config.toml
model = "contrastive image-text model"
dataset = "drawn branching plants"
train_examples = 145000
image_size = 64
crop_scale_min = 0.8
horizontal_flip = false
tokenizer = "word"
vocab_size = 26
loss = "softmax"
embed_dim = 256
encoder_arch = "swin"
encoder_norm = "rmsnorm"
encoder_norm_position = "sandwich"
encoder_activation = "reglu"
encoder_mlp_ratio = 2.67
encoder_head_dim = 64
encoder_fused_qkv = true
encoder_bias = "none"
encoder_qk_norm = false
encoder_parallel_block = false
encoder_inner_norm = false
encoder_moe = "soft"
encoder_drop_path = 0.1
encoder_num_experts = 16
encoder_moe_every = 2
encoder_expert_mlp_ratio = 0.25
encoder_slots_per_expert = 2
encoder_shared_expert = true
encoder_patch_size = [4, 4]
encoder_conv_stem = false
encoder_depths = [3, 6, 3]
encoder_widths = [48, 96, 192]
text_encoder_causal = false
text_encoder_width = 128
text_encoder_layers = 6
text_encoder_norm = "layernorm"
text_encoder_norm_position = "pre"
text_encoder_activation = "relu"
text_encoder_mlp_ratio = 3
text_encoder_head_dim = 64
text_encoder_fused_qkv = true
text_encoder_bias = "none"
text_encoder_qk_norm = true
text_encoder_parallel_block = false
text_encoder_inner_norm = false
text_encoder_drop_path = 0.05
text_encoder_positions = "learned"
residual_init = "zero_last"
optimizer = "muon"
muon_scale = "match_rms_adamw"
lr = 0.0041
momentum = 0.98
nesterov = true
orthogonalizer = "polar_express"
adamw_lr_other_params = 0.002
steps = 5400
batch_size = 256
epochs = 9.5
lr_schedule = "step"
warmup_steps = 540
weight_decay = 0.05
adamw_weight_decay_other_params = 0.01
Rows from block 5 of the image encoder of a small contrastive image-text model, named by matrix and row number. Rows with one number within an expert belong to one neuron, the router's apart. Each number is 128 + 24 x the weight over its row's rms, rounded and kept within 0 to 255. All counts start at 0. Numbers have three digits each.
After each expert's rows are labels from the 100 images, of 14848, where the router gives the expert most weight on average: "responds to" is what is common among them. Only what is clearly more common there than usual is listed. The data: drawn branching plants.
# router: slot weights (encoder.blocks.5.mlp.router.weight, 32x96, trained with AdamW), inputs 0-95
# gate: expert gate (encoder.blocks.5.mlp.gate, 16x16x96), inputs 0-95
# up: expert up (encoder.blocks.5.mlp.up, 16x16x96), inputs 0-95
# down: expert down (encoder.blocks.5.mlp.down, 16x96x16, transposed), outputs 0-95

# expert 8
router.16:107122120170154150154140134147138111163181144133118086102131106104124128127120147139119151147126117131151131077132117140132127166120154124119122147156154129134181131102111106096170162166095118139114117141187146113108131134131122161096127107130097116068131101141150167072134115128171088123
router.17:105127121168164148144149152149147113168194141150127092097128107112149123118118134135121145141129137120136121081153132127121122177129141126123125157147146120123189142102120096111155152168100109123126111126188152117118131142120127170084126102126104121061134108149136162085126126142159091129
gate.1:124126111138177104142152138107102087158111130095128104176109107123094144118127100095178126069104116125145094120108123116129112090118103138124105159129108103148154155131169091070147135135159139142145149149146124107167109103167124134129132138119126126092125113067166144140112160124143145136
up.1:119122100127172096107136149109105113164102119108110099171123122129074140104102099096161154094130116132150095126091115120105114084129128125131116152138107100135140160141179102074145128125161150167140150156131121102174121094153136129121132137122126127106132109094177138149116185146130151142
down.1:183133169098136150114078122125174153105143115129119147104101116141162102103107126108107111120167153125156157123109155139175120130097152130139123139123145122162099112125097153100091075119112139145151139120103136115152123143156154124135166153111114094128125191150102097095141081120129112133
responds to: narrow; two-way forks

# expert 15
router.30:141137113085146169172102180135120091146118141157117131166114115157087121133163133117140098148134155096102144120134164159162127120152122116185129140110112171113107108153120123121123162098095104154169129114129172103156110158136145142070136112151122105121119147130106160145127128103138164112
router.31:152144107090164150168107169133116101144112145158144114157133118151085114135165135110145087149133157093089139117135160164162132127146124110171134136116103164102094108138116120134117147093100105156168130110132171111158122158146150154078132107158114093122095144124106162143124121100145158118
gate.1:123132121152164105117147114136051119126132095139151079068106090124154129101177110140171129128126135116112154099145160109142134125138097125145147089144123105115147170096159128107142162128160096112115140085154144110096142122121152125168144115131141108140092112085121135103132096134141134110
up.1:117085144106137126130172143146154142134100107126105112133119142121117159133091095106112181138117123149158114124111104112107128133099113108113113193126107119166111109141081131139159103138090149100163127151133156151182112122150126097136140146107130095112127123169169164129078136115152105171
down.1:123147123132101156145106087093160140118138115120107187121162170106122143136188129129094121166140141097133116121133153136118138110076138134149142111118126116132122138154096190121138154141089114108107111136103127114100162141101139150177175118086113158161148132155131133109142099167105130108
responds to: white flowers

# expert 12
router.24:104110136159158086121124146133127105155140102140155057067100117134130127129101148124146156116146075106155126133100140118127133154150117101104132147156151185139180131105109133162128138142121137122122146151120135185101127139139127120130111120112105095106128109118155186109128116133143076153
router.25:096107137161143097132137127117133106166151114146162056065111097113120129122102152131145144130130080088154119138091141108135129151151104071116125134154139171144165128109097128137138149130116125129133135146146143171110143165129145137142105111141099107089128102116128171106147106122142081156
gate.1:104186139124124098117087131118117122133114126132174112143116114154159164160084151169102111078133132116115124104138134131116157186108170092076111119135137157125131138086110104115144124143140122099119138133169143116094126109131154134122148158128112166112173149113148133095165135136116132177
up.1:104167137127140089122082141099091106125107110142159096113121108156168141144094168144126116082149132115119108117122129127128148190101170081066114123138143152154114160072106125119143110133143132111121134130143138138118119116128139112122151147118125175124168142114142144098161135126105117186
down.1:154108099089148117118162137105154102129103104144127124122165124132126091117129179076178150147154104132152160133131131122104143142193180088140117139103111177127140146123112129147098118115148142114159123156121121138131128131101137095130116158128137088151144123134098106129106185115092107165
responds to: wide; two-way forks

# expert 11
router.22:111133175145130126140133130133137077137153119112131083115089102112110116078104134118116137139122097134151138102078114168113147128163118117107136120172150132102132144108163148110142117175171126107148159170079087153133113115150124127158095150120103125092142142128153106163139090128144162091
router.23:122142171154123123126132126145137090141153112127139102116071107117111125073118122132116143135120084135158122096076118150101139142156109118126126141175153108090124139108169153120123101172169122094142154163097075152140121125130133130165088146121101123107126145140149118167125089129151165097
gate.1:103137142109123131112111117180146147164132173115108170153180122107086143138108120108155139115152104138080158119093131149123098129109148173105121118124109144141130136152115154096107104132047126122135114117161094115145114132137093133172135102136119146150105149099112158124131142147158156165
up.1:109113164124099163132134147134145147094090140148132152126148140063137109121143101128101105152083157164143132128141105133100097087106169145172139159117106111148156124139140161117122093152152136147154098133111093114149121135099112138072168153101129111161098110146130149142089143112091131127
down.1:112085168151163127132157145122120112142101088093091112116139080148124135144150148147138150117147142097075116123140165151129096123118152109146129186142161119162090145163100127117132141115117122155129089103165140109120134123142146111154132139130102153140129137071140129154132102121192161150
responds to: two-way forks; spreading; narrow

# expert 13
router.26:145108120119121167117132167125132104109129136138095105074108126145152124115163158133139098161087115166117147138103148145138120149141071151112147116170162190162118140127110131101116126155104112105132109112100155172114152159137095116128104090164148117129100111138127163081096103122133108144
router.27:151110115122131157103129148128109093112123119145089094066111131143166119112154157132108104157116126170117147155112154133149120138148080170118155111171163182135115138143134126128131137139108121116128104125085142173100168168138085115138102112162155139137081123133129136081119096133154131126
gate.1:119087110159160107096142095115118112143136157150126094118097114120111134099166178132166145140137136102108080101133116149159106110144077127158118105135144107140158102132171090126108170147134090153161132147150116153204114110160149106139129131158141121114139128123107117133129142140163114146
up.1:134096112113162120115130103114114116139135149160118119122110112113083141100174175142145136139113172119099090100092123149162114095151061137174124079136122121129133112130177101134095166146128092158162126123124134139174099130173138096142120144167164101130134127130113126124129115138149121137
down.1:192131171122127108145127098082122111109133103117156133086137099129128078108098165070131144112138122170128142136130151130157126124105147124125136089123165128174094161120138168136092086161174155117133111141130178114106128122129112118133163125107144157129135131146127149101159095115134112132
responds to: night; three-way forks; wide; foliage: pink blossoms

# expert 0
router.0:139100148135139103114158122140094154130147097106084072111120145131169139069101110132124155109141115140174123143086137113084136120125132117102128106158170105122105158091146142121092110136174146111104098140115127150116092142091118118157133157072144153109131113088143128131119106139133093139
router.1:133102152132136102108139117135081154139145094111083072112108145130177132073087099137129163117130112152172120141094127111082144121134119126098107112155167103121113153101145144113114114145168134109105099131119110148092101156092129112160128161087133152115130113091157108124120108131129103152
gate.1:102192097135181198128161126160117115095142164140143170097128170118125140114124146168088151138085155141150106107151144138146133155135130127121133113147115140125139107113111112102130137141107135139112116152115103171096129135059123140142172122140125129146124107141127135162141116136128118076
up.1:087196112134159196133155117137115116111158162129145175108120161124112139132116131198100153116066146130120113110138139153144154130124141118115119073138126105117125105136104122108145136145120115154115129126118119124095126133090132169142164122136117112152132108155127155149162099124121113078
down.1:131134108123119114124162103137150129128151142128164149158173130122145092132171109076130185113109125120150141154133090112124126163140122139113123122110065097137136167118140126138118121122135169115071108113139173151183085119158110114157117105121162103132129130152105159149095151111092133128
responds to: drooping

# expert 10
router.20:131127137148152112115113110116155152115167115108138128115142142107141151101104122125111151122136113141160130104105093140134148144151105115138130183085112088135089158101123142144160133176129186116140108157166110154141078170112141156137082115111080104089149140135134134094103109123139076138
router.21:129118140157145122100118115105160148117150110107141151128141133108128149092105129121143136124151111144174134098097082155129143141153125122142142177088105091139102155111126132148170131180118184112132105156157115139142094150112140143143077124105080109075153153137118113096108120144148083147
gate.0:112159136167112131087175146099071136096112115091138145091121131139112160142139109094151146116117087129120095136152131169128109107120133107127117188156121092106147135154086127084119127150116123130091142128114139105116087103115126115120135139101111139192110136107130166125106134085152146115
up.0:108142137143143100104112147133118153143141117118170104128118129143165156130098156136113106100136076108146163123068142106079135106120128116110097168144151174115143077117100165126110092168159109127120151156146103155131108120149150127115113130137126123131134100091114162118134075151133080153
down.0:096154140139139133122123139129150106120127112073155136176099133095137122122113103143078158131150124120114128129118100143094147119133128178116125137132126101087098118119130129113121056112155174105124143129131148112137126074075147151108143131126114122089135099131161115156153180179121156102
responds to: two-way forks; spreading

# expert 5
router.10:113109135118133135104113129139151121178149140150144098134092109115109094097134110125136165153077083141147090113104095133146089122184119139163096119150120092139154137135173096116111145103145100145140068134116099143170130123145110134162137101172161123110093139131102127151121141116123162139
router.11:127100128096133131129118139137163085177128125164145094114086100120114094109139110118154165138082081132156093143091091136129086132184132124145079134152130118136151120120174084127111159114150077129142112145126109149159125134173099135145116112146147106107102130112134137148130150130116142150
gate.1:157153135152161157148122126164127062174145120102114126110106111094077090101189127126117134124140122151104158156131154122151099115126165172137142125132158098114120130136144121126146136147116161188146154159106100099139102125126119090099128109111127129111142128131132109145140106144175132086
up.1:118089133109114118118110134108129184106132136140156123148140134184178171163094101121144129132100148113152114129121108154114152161098093094101104130123124139184103117112113111143131113114161133084123099113150148176104137125164114163156125125138145142114111101126145163130078154102137102166
down.1:147122125135107128129122161126142100173160158097131085134129135163117108164096089120170094106142115153117152110097134138128145097127113111114154128141178142128182132100128126121133173147104097120110116119152109080149174138116171164142126144123107155134142145121123161112187102174111120137
responds to: pink blossoms; wide; night

# expert 4
router.8:144129160119138151134146128166151105131113187148112120135132125114095095156110089122112134153083108161133128137120124136120117109152143113141077121143135164124137123147126105117110110075120080121140168149139159095121168140146101181074176088116106100121116138168126148151128128099168130133
router.9:148124158105131161139138127165142120133112179143121126145150133110103087146095086125127123163093112151123122149113120138129129108161146116151073129148127163126145127148129106109117111079109093117134159146149150096116170145151099171083184082123111099125111135169127154152122124100167132150
gate.1:090146141138126140089129065133094181160136147108151124152127111120114133148187132184160143090102108094159157144137098111093114148126139145110131102102146076111160119086121107138155165159118141140129128148132082153132106097124109131144156130137121132119112094152136150139121131159123136107
up.1:100150100143133137149157177127130147125126125142097114144148139132114079122124132135145075126154165105119168116089117167098142110117130101148077166124112156124109089150110121155143155075111084128146133135106126135110095129124120180085115132138114098165128085120105174135113136153131096122
down.1:105156164141137143141104167115117126107130091125137144140138061089099111085120110102106118178101156146114156112145098133114134147113151134134138118156107120109114135152094097106116145058103147151112167149145148138113097153140128127153133108139158075143107159173110126132137152139109120166
responds to: autumn leaves; night; wide; habit: drooping

# expert 7
router.14:120118123135138148153132153149168075147128149161130112138113136132102119130167096091140144172077111141136136124140155140109107113128089143139083150147156139137086120167128068083109149147088109094170118106142150097147106116164132157115152110111114117113125106114133126156113141116180140152
router.15:113111120123129143145128158169151068163140120167118089140114140137129117115179109093134135169081109115125139114145165155121114115117099144133088159146142149125073131126124084099121146126079116089169107118134132096144128134149154144133160119125098131101113104111137117155122113106190146150
gate.1:122086098132169111104141157140100099139128148095112069101118113132130139112144129091136169108106119139139092141151169127120121111145126114124063100182182085130117110159128109102107181115155134130101113128176129128135153119122145088124121135112139170125104123139114115104144144135159146142
up.1:144166154116103146135115088106178171126111112153121184149163118105128129175125131150155129116158113138130146136120095098103099157124129143129145151059090136163144168103145142149163086109108126122114164125102124130092102103150128150138133118137145093122139120143145118138118126156106071124
down.1:103143152144142158133124157131105143159129140154106107165143127143088101145142127151150126144111127093100170129121129094127131129140123118159112092146139125101138110148105125107135187081136077141141173100112121078122171106174141176108128133140167171114139097099127125113116125129178142155
responds to: night; pink blossoms; two-way forks

# expert 9
router.18:116120149143116120081110180147143128171165120106115095145091102130117147086121107106079106176115122178139108104080109126142099158136146140138141156149161120096133153091130105099105119117130144104143106165119068146136121137112126124148105147128137128124116167155143103093106095124129165129
router.19:112139171140121105079117159147127143164167115112114078141098114149125140057121095111092117185138112161131110106076101136133121155125134120120139160148139118111130163097125129091120124134119152093131092157114080141124126169110110120151109154117128129128124162156149093095104112119125152122
gate.1:153149167116084112124074102081102132098139119157143141130095123163167086128122189117163106128144139080128108135131140113105135136096072105121160074157140125145104170135138144116138126133147128103118118114152173132078139104136128137120119134109113149138114110128133122090156136115124126168
up.1:164125154110129110138104104095109144090124107154136117112141121167178083122113170120188162108155110084113099124130137118112108145122090091118138105133129129164125188136135148133116127114154129107108104116167157113084139119099119122134128140083129129124120109166116111095127142102115099183
down.1:101112120197109118088169149159079114120118133098119140110099134118160195133135123187131101118118143160112109091159145125102150100129092111118108146127173119108126086157109154121123148164139132112116113117151122109120152140066157134132116143134106143144145106138154151117139110149112142114
responds to: two-way forks; white flowers; drooping

# expert 14
router.28:150106149090096126136105111117165141131125166182117123170113111138113094139146138125117124144139141102115103149114125105133090132165156097145075133121120162167138077148151092141114121084119073166134147122110151119148160131172117177095127130135110092172126126159121105143139138119119141134
router.29:146127144081106140141106117114156132116113160171112137178130097140110101158127142142131110158140148110092106153119146133128093131156150090152085115129095154157149084146135107133117113089107079162140162116124152116144154137168108161077130137152110107184124138149122119153161148115129161127
gate.2:104093135166164119133167129140179113148159138107125101099123115129129160081119164124130143155109121135121090092088094135151113135143090095142118152150124133183142103140152141109084150141097119117144140148147126146165119116167118096140091093140117084101128121133106093154082142142132125146
up.2:140163125095104145136118116129076139095104115144138153138122137127133088184141086126132118085137125130142165159165164121109152123125176146128126107108122123067118158115108112146164120109171122148102105105126134118089132122085137161119171150127138151156125129112149171123178098107117143107
down.2:061157108104120124156113138126128120108100138096126105122128110118168132086058178147114106165160117098119102109128153118114149135132135145135135123155120158083129138117092141134144134162104176134121120141142111169126135127101147131163150150098133099093126145159137075119161127141121168108
responds to: wide; red berries; autumn leaves

# expert 1
router.2:119109158148134091089137143141107115116140099124126123114123125123089120084180121129126168131113071172142117163097112135107147138151134093078118139164177108135106157141127125083132089139145138101128126135120104191101105137129100098161101143112117167159145129132157125123116100093126115129
router.3:141111153152125104110138145141114122117132093127118118099138144122102116101172130114120161136119073155143130168097122113103152142153127084057119141161173110134113142138117110088142090147137140105128130126101105189096090151132101102146104151101120180165161137132151131116127107099120114133
gate.1:096111085102133129122121152120143132145145117170115059119119096135140097099121174174131134143142089112149121081084136135112080157154146111131107127134165139110146147112117109147123150115157115099129092167122100178139122146135143137141113145154158118145151138128110131143183107158091132151
up.1:109121118116149092120138120103125147168129128137106112117103136119122108131128159118185135139174086107137133122125122098097108162171166114149106145095142118130147172087156112113133208083160150124114116124150128126145118162123136133129078142100112103151136121149114137108150134160084150167
down.1:136128129127152133100126145096174111144120105153134180156136117153111089107151125150104130154112121136082161115100091164165119149116164119123140137117081094114113099096118174130116113153141111125108091156119086126168085133115116159111171131171128114117120180135112159130146123125103147103
responds to: two-way forks; green leaves; wide

# expert 2
router.4:109119147118167101163109137126175073107114108138100128130132109114155119144101178122110107159153145116112168097113182159138095161114152117154147161109131158151151146089120141153138155143112125101137150130142164132128156121148144126090115127114091091094169134154099132081131127133164112122
router.5:135124154122151112152111145142169093109109111142102139139139125136156113158130172130122109151166159113117172123132178163139126169125147120172159168111123172128140148087146149151149157130123127099133147123138169120137156123150150106099114126132085088103158155135076148079123108138165117125
gate.1:140127104072137130147114101137151148138136120138116128092126146149170132110052172104137137141151094139156112114099084105130136164099141124108126113141120131139138142077159143130161150141136155114131140133121112102130114157101145120146169115093136104113157159164166088105103147127076094123
up.1:107142155184131144132147154130120111119110147127133133149147094118092127170192117162102099113099168129098162150159167133124120088147142145137112134131128139097135114163102118129089116122114085144128118133132146154115137108162113149113097148169119156150094106103085171143156100137162161125
down.1:150129189113123125100108103182143175150172117126093150127116111140113109102134097114105120114147117134126100140115123079133103150125105117141104128132143116147102123104128120135129134084113119148157157124177138080071159129159086145133149129102122107124113129117132129107135107135187073161
responds to: bare; two-way forks; night

# expert 6
router.12:096124156160159092101130153115103120090106107135108092106121094122120117117154130153092139107163146153122160103111147121116140169144165124069149150161164154123121159087151139151135105138188131105113121163103128152106115099104108097133103158117146135132128130154137154096142103163100158132
router.13:088130158159160090107126141124089114103115099126125105112115099101124116115157112146101142100142143165139168109119136096107141160147156128079147142160167157126123148079138133154127108139186140102099129154105118163103105102109112109137092164117156135119123126158150165112149095167113158121
gate.1:137139123149152149131122145122148117113079138128119169138152098151122141185163166101141132129129133124079164102174126129167119169117123150122111125112138117132122131117134078172163124122138084122129142094130179078119174094175148153149146117130128121156142106145117147105102157108163124125
up.1:101134113133151131127202083127159123104129133112150144135107147111171129112107113093150146121080120142156096138109125131101157073098100125124090125165129171100151149170099109137161166121098147109118129129162134139140101132160131108140166115129135085125110089140113119128119154112092149147
down.1:166130104106116116124137113089142135126124111109106108099123119129150105141108127183111146140137099139127154131083137146146173107093152113121123076131121130085096110131068152116120167180162111109087132153150153124146134141125127127162169159103095112168152133160093114113144119139103167140
responds to: narrow; bare

# expert 3
router.6:109136138139186149160127121142148086150143140144111118088104093115105147107098168143111121128148159106105120096081098175157078160118104095161135104127087108123146129124138126153165161168139134145127122136159147130143117162134162159136118134137085097092127143152129127093146131135154098128
router.7:112129138158176148169135118153134090166159152156126109088093103112104122104110148124115136115140155113117137090094106165150085158125091107172129107137089114122152140119128113141174155171134113119127128140167123128152138141130156162154113119136095096068128149146141138105140118125166094142
gate.1:099099068115133133116136138118121129152148142169191115134096110128124130099130119127143129137100153119125049109143125145145099091129066133183131121136130107132139101135103089134129185123092129149111105109153147146171124141136146125136126097174129100124102124123158154123126160108118127145
up.1:128104110102139108113119159077100126124111117138159110145126103138073130092141093102157124142125168102089045109125145147146098077128098097156125123129120092136114159141105115140118158102117117144136130090134147136149104152160148107118126139117129123149104167139173119138107171099134152131
down.1:207113180126119128130091095121141166095131134102130143116130128144159128115138154098118129145128094153161151135117125132145121138153161137083139131121188125132138128142152114084114061162134143116141099146131163097141113101126091113133109127128125141148155139152113070103135116130128134175
responds to: two-way forks; narrow; pink blossoms